{"dataset": "made-up road signs on poles", "horizontal_flip": false, "rotation_deg": 5, "tokenizer": "word", "decoder_width": 192, "decoder_layers": 12, "decoder_norm_position": "pre", "decoder_parallel_block": false, "residual_init": "none", "eps": 1e-08, "magnitude_pruning": 0.5, "lr_schedule": "cosine", "warmup_steps": 160, "weight_decay": 0.2}
Rows from block 5 of the image encoder of a small image captioner, named by matrix and row number. Rows with one number within an expert belong to one neuron, the router's apart. Each number is 50 + 15 x the weight over its row's rms, rounded and kept within 0 to 99. All counts start at 0. After the name is the row's rms in percent of the matrix's.
Before each expert's rows are labels from the 100 images, of 14976, where the router gives the expert most weight on average: "responds to" is what is common among them. Only what is clearly more common there than usual is listed. The data: made-up road signs on poles. In brackets: how many of the 100.
# router: router (encoder.blocks.5.mlp.router.weight, 32x160), inputs 0-79
# up: expert up (encoder.blocks.5.mlp.up, 32x80x160), inputs 0-79
# down: expert down (encoder.blocks.5.mlp.down, 32x160x80, transposed), outputs 0-79

# expert 5
responds to: black face (70); brown face (30); white rim (25)
router.5 113:62 61 33 33 42 48 55 52 41 32 37 37 37 60 27 39 50 59 48 77 74 56 63 33 57 30 54 46 35 43 41 29 17 45 61 61 07 49 45 49 68 42 46 42 41 52 60 48 55 50 40 58 69 39 35 46 36 47 60 67 69 41 55 62 56 64 59 76 28 54 56 43 35 54 39 40 65 48 38 67
up.0 152:08 74 50 50 29 50 05 50 50 60 50 50 50 50 33 50 52 61 35 50 50 50 60 31 50 13 50 50 68 36 35 50 22 50 69 50 46 50 50 64 50 50 58 22 50 41 44 87 37 58 52 46 57 56 30 57 57 50 64 50 49 64 42 69 50 50 50 64 07 61 50 41 25 57 50 75 46 37 48 50
down.0 156:50 73 64 24 29 50 74 66 55 50 54 44 50 50 50 50 70 52 50 07 45 50 50 53 50 23 29 53 50 16 47 37 46 50 50 19 65 90 87 50 74 50 50 46 44 50 32 42 50 50 50 29 50 38 69 38 50 50 50 21 35 49 50 50 23 50 50 50 50 85 50 50 23 50 60 50 77 50 51 48
up.1 064:50 50 50 50 46 83 38 50 75 56 68 74 54 50 43 50 53 50 21 37 50 72 42 50 50 84 29 16 53 50 50 55 50 50 50 50 50 50 00 34 35 50 50 61 50 50 50 50 62 50 50 44 44 50 50 50 69 46 50 42 50 50 50 50 50 50 50 50 50 50 50 50 74 28 52 80 70 50 32 58
down.1 041:86 52 50 50 27 50 91 50 50 69 76 50 78 48 47 61 89 50 50 46 56 50 50 50 50 50 50 50 50 50 13 50 50 58 50 53 29 44 50 50 33 50 50 50 50 73 50 52 39 48 50 50 50 50 17 40 29 25 79 50 46 50 46 50 42 70 50 50 50 50 61 50 50 50 50 50 50 50 35 27
up.2 106:08 50 50 09 28 50 30 50 61 50 49 70 76 50 50 51 61 50 78 47 58 50 83 50 50 36 41 50 57 61 50 39 50 50 59 50 50 47 75 17 50 41 50 50 50 49 61 50 71 42 50 50 50 50 50 99 21 50 30 50 18 50 56 50 45 50 16 50 50 50 13 43 34 50 50 66 50 17 50 50
down.2 118:31 50 50 50 50 50 51 69 64 62 21 50 50 37 50 50 14 71 76 50 50 76 74 50 50 50 50 50 62 81 50 16 31 51 32 53 33 42 50 33 50 00 71 33 50 50 69 63 50 38 50 50 60 50 75 76 37 50 50 50 68 50 47 50 50 50 74 32 30 68 32 50 50 72 47 50 50 50 37 50
up.3 128:50 25 50 50 90 42 84 35 26 43 50 35 17 48 49 55 50 50 50 70 50 41 50 38 50 50 50 68 50 55 50 53 60 61 50 51 34 50 50 50 50 62 53 50 50 30 41 15 50 50 50 43 50 50 39 50 56 50 64 67 63 50 50 32 50 50 50 50 50 22 50 76 50 32 46 28 50 61 50 15
down.3 115:95 50 50 50 85 50 50 50 36 50 50 41 00 50 34 59 50 35 50 50 50 49 19 36 18 50 50 69 50 50 69 62 50 55 50 50 72 50 27 50 51 50 69 53 48 50 50 39 70 50 54 34 42 85 39 36 58 69 53 50 50 45 61 27 50 56 50 55 50 50 50 98 40 29 50 50 34 57 50 50

# expert 18
responds to: black face (99)
router.18 083:39 87 64 52 40 60 54 57 56 73 66 38 58 36 55 65 39 52 37 31 43 36 32 50 56 50 44 42 68 47 58 79 59 28 53 43 46 67 58 60 51 56 57 29 70 69 17 48 37 43 40 48 28 60 48 29 61 61 41 22 48 68 56 42 30 34 66 53 31 51 59 67 44 36 88 57 36 62 65 31
up.0 055:50 50 32 50 38 50 02 59 50 35 50 50 50 50 50 50 60 50 47 25 50 40 37 60 50 50 50 50 50 34 47 50 13 50 50 58 61 50 50 50 57 50 57 50 50 75 60 63 57 50 50 50 87 44 50 50 50 19 50 12 50 48 69 70 47 54 50 50 50 50 50 50 50 50 50 50 75 50 42 50
down.0 057:50 75 50 11 00 50 50 50 50 99 81 50 54 50 49 50 50 50 85 50 50 49 75 78 50 50 48 00 50 41 50 00 51 63 67 50 63 50 73 68 50 52 29 81 97 55 50 59 50 50 50 54 37 07 50 50 33 50 63 50 50 50 50 65 50 50 50 50 50 65 67 39 50 32 50 50 76 52 50 50
up.1 096:50 50 29 50 42 50 16 50 50 33 50 50 50 75 50 50 50 50 47 50 50 50 50 89 50 34 46 51 50 50 16 42 52 72 51 50 50 50 71 19 26 35 16 50 50 50 50 40 50 02 73 71 50 27 47 83 50 50 50 22 34 50 66 65 54 50 50 27 50 63 28 50 50 50 47 50 50 50 50 43
down.1 087:50 50 50 22 00 64 50 50 50 50 59 25 50 50 50 50 50 50 98 50 50 50 50 50 50 50 50 50 37 32 50 17 47 40 52 19 62 81 88 50 50 60 50 37 50 50 30 50 46 31 50 00 50 50 63 50 50 65 61 25 50 50 43 59 45 48 87 39 34 74 50 50 22 50 50 69 50 50 50 78
up.2 109:52 50 50 50 50 50 42 46 50 50 24 55 50 50 21 50 54 50 47 50 29 47 50 50 26 50 50 64 38 66 50 49 62 50 50 55 50 50 86 29 61 50 50 44 50 50 38 50 50 23 50 50 21 51 50 51 56 50 50 50 50 50 72 50 46 50 60 50 50 50 31 50 50 59 50 62 30 50 71 50
down.2 100:50 50 50 43 50 50 54 34 38 50 29 50 00 50 50 50 50 48 40 50 57 16 66 12 57 35 65 50 50 50 50 44 33 37 53 36 77 61 68 50 56 50 50 50 10 49 50 29 50 50 48 37 68 50 50 44 46 65 80 50 78 35 17 41 50 22 50 19 71 50 50 91 43 68 50 20 50 64 50 62
up.3 115:50 81 50 39 34 50 32 50 50 75 64 50 50 50 50 49 50 68 55 50 27 33 50 32 50 37 50 50 48 50 63 76 48 28 64 65 30 50 50 50 71 50 55 50 59 42 50 54 32 56 56 50 49 50 26 50 55 50 83 50 62 50 55 50 50 23 50 36 04 37 58 50 32 30 77 35 50 66 50 33
down.3 147:80 14 54 61 68 51 51 51 58 50 18 50 50 19 58 37 29 50 50 50 69 50 50 60 40 58 50 63 38 60 50 86 50 11 36 50 32 39 47 50 39 53 94 33 41 81 72 49 65 50 50 34 50 50 77 50 50 50 30 50 50 56 62 41 50 50 45 50 50 43 31 56 78 50 47 50 50 61 48 59

# expert 26
responds to: brown face (100); grey rim (37); white rim (29)
router.26 108:37 53 65 41 53 69 47 64 72 71 62 56 71 41 52 51 35 48 65 23 60 54 67 76 48 61 38 35 60 53 54 55 52 30 33 43 65 35 41 59 38 45 67 30 72 59 49 84 49 40 42 45 37 33 64 54 52 45 31 39 34 73 67 59 27 34 55 85 43 66 26 27 57 63 72 72 35 48 44 76
up.0 134:26 41 57 23 28 50 12 57 64 71 62 50 50 50 52 54 35 50 85 21 70 47 50 65 67 50 32 25 52 43 50 65 51 39 50 50 70 50 50 57 50 50 67 43 75 50 60 88 43 44 41 23 55 50 60 62 50 57 37 29 21 68 66 50 30 34 58 50 50 50 24 39 55 50 74 92 37 55 50 50
down.0 130:23 50 42 63 34 50 37 50 62 83 50 70 74 43 53 50 30 59 46 07 50 50 59 61 57 50 51 56 51 50 34 62 50 50 41 50 62 41 38 58 32 51 50 50 50 38 50 67 53 50 50 18 50 56 57 50 72 48 50 50 38 50 45 61 27 41 58 40 47 50 40 22 46 74 50 83 36 50 50 57
up.1 148:50 50 50 27 34 57 22 63 70 67 63 50 50 40 50 50 30 56 77 25 70 50 47 68 50 50 37 25 54 44 50 62 56 36 50 46 72 45 40 53 45 50 67 42 50 65 50 90 55 40 41 27 50 50 64 56 50 54 34 23 19 71 69 50 33 31 60 89 50 50 26 38 50 47 77 90 35 50 50 50
down.1 131:30 48 45 50 33 50 32 50 61 90 50 72 70 43 53 33 33 56 45 11 53 32 60 66 53 50 43 50 55 50 26 62 66 70 40 45 58 50 50 50 50 50 68 50 50 33 50 64 50 48 50 20 50 54 50 50 67 53 39 50 33 57 45 64 34 39 59 38 50 50 50 22 46 72 45 85 34 47 50 59
up.2 077:50 71 50 90 50 58 84 50 50 53 50 60 50 50 50 50 50 50 50 76 50 50 50 50 50 50 50 50 50 50 50 50 50 50 50 50 52 51 50 41 50 50 50 65 22 30 41 09 59 50 50 63 50 42 50 50 50 50 50 74 69 12 50 80 50 72 50 50 50 50 50 50 50 66 13 50 50 50 50 50
down.2 060:50 44 50 50 57 74 50 50 50 22 51 35 50 50 50 50 50 37 50 50 50 59 50 50 50 50 50 25 50 50 42 50 23 50 50 50 34 50 50 50 50 37 22 66 50 50 50 50 50 50 48 50 50 50 27 50 50 50 80 50 50 48 62 50 42 75 47 82 50 50 50 52 50 32 75 32 95 50 50 50
up.3 078:50 50 50 50 71 50 99 50 50 63 50 50 50 50 50 50 40 50 50 50 56 20 39 50 50 64 50 50 88 50 50 26 50 50 50 30 50 40 50 50 50 50 50 50 81 50 50 50 39 50 50 23 50 61 50 50 66 50 50 50 50 50 50 50 50 50 50 50 92 29 50 50 50 50 50 40 50 77 50 50
down.3 097:72 70 50 50 50 50 50 27 34 34 50 50 50 50 50 50 50 50 32 50 50 50 29 28 50 50 50 50 45 16 53 50 50 31 76 50 50 49 50 50 43 50 50 50 63 50 21 50 50 64 50 63 50 63 17 50 50 50 75 65 50 50 50 50 50 42 50 67 50 31 50 64 50 32 73 38 65 50 11 00

# expert 30
responds to: E (26); white face (25)
router.30 128:36 61 65 54 50 39 74 55 47 50 54 17 43 73 71 55 56 55 73 43 40 51 72 51 49 48 33 91 49 51 48 50 54 48 34 26 49 70 86 57 44 44 36 34 32 39 32 25 41 28 48 67 36 51 55 40 34 69 58 65 69 37 24 51 48 49 71 24 51 68 29 60 62 50 32 34 56 66 43 56
up.0 101:27 61 50 59 50 38 50 40 50 69 54 34 50 42 90 37 50 44 59 69 44 47 50 39 50 50 26 78 50 50 50 99 47 50 35 50 45 27 50 50 26 43 50 50 50 50 50 27 64 41 99 50 50 59 66 50 37 71 50 87 50 50 36 40 64 50 72 50 36 50 50 47 50 50 37 19 50 76 40 50
down.0 095:54 33 50 50 50 41 50 63 44 50 50 69 53 50 43 08 66 50 55 36 47 61 51 34 50 50 50 88 44 51 50 60 50 50 50 50 76 56 50 62 50 50 73 50 28 64 64 50 61 48 72 00 64 61 50 50 58 50 64 36 50 50 50 50 61 39 75 20 50 50 64 40 22 74 39 50 50 98 50 32
up.1 119:50 50 59 69 50 50 44 37 50 43 36 76 32 24 67 21 50 35 69 46 62 62 58 50 50 73 50 56 00 50 50 50 50 50 57 50 62 26 34 50 38 50 50 42 50 72 50 57 77 57 50 37 50 54 54 53 60 54 50 50 50 50 76 26 50 50 50 51 46 38 50 23 49 46 50 47 63 50 55 81
down.1 092:50 50 52 92 47 50 80 22 50 64 27 68 51 74 50 29 36 50 34 50 50 50 57 47 50 71 50 77 50 50 50 67 81 22 50 28 50 50 50 83 26 50 64 30 50 68 73 22 64 33 66 50 44 50 50 50 37 50 37 57 50 50 36 50 64 50 66 18 75 50 50 46 50 72 50 50 25 72 50 22
up.2 074:50 68 50 50 56 50 50 50 45 50 50 48 50 50 50 50 61 68 50 50 89 50 35 50 50 50 50 13 50 50 50 62 50 56 50 99 52 61 34 50 50 50 60 63 50 60 43 65 40 81 50 59 55 50 50 50 50 22 35 50 41 50 40 25 44 34 31 89 65 34 50 60 50 50 55 68 50 50 50 00
down.2 080:50 50 81 50 50 64 14 50 77 50 50 50 50 50 50 88 00 38 50 50 50 73 50 50 66 50 35 31 50 50 40 30 50 50 50 50 50 52 50 50 50 50 50 50 50 50 38 76 50 50 50 44 50 50 73 70 49 44 50 50 13 50 50 50 30 50 50 55 50 50 50 50 69 55 50 50 50 50 50 50
up.3 115:50 66 50 50 28 50 21 50 50 50 72 49 57 59 50 50 26 64 50 50 64 50 08 59 46 68 50 52 50 50 50 50 50 68 47 87 46 50 39 31 50 50 50 76 44 68 50 50 80 50 50 43 50 48 50 50 50 50 29 33 13 50 40 17 50 63 52 39 50 40 46 50 50 50 74 50 44 57 83 03
down.3 110:50 50 50 50 50 60 27 60 60 50 17 27 50 50 45 83 50 50 74 53 50 50 50 42 50 50 43 50 50 50 06 01 50 50 19 85 42 50 51 50 50 50 50 50 50 59 66 59 50 50 84 60 50 41 50 50 42 50 43 73 62 38 38 77 54 62 50 66 53 55 50 50 50 86 58 44 50 40 50 50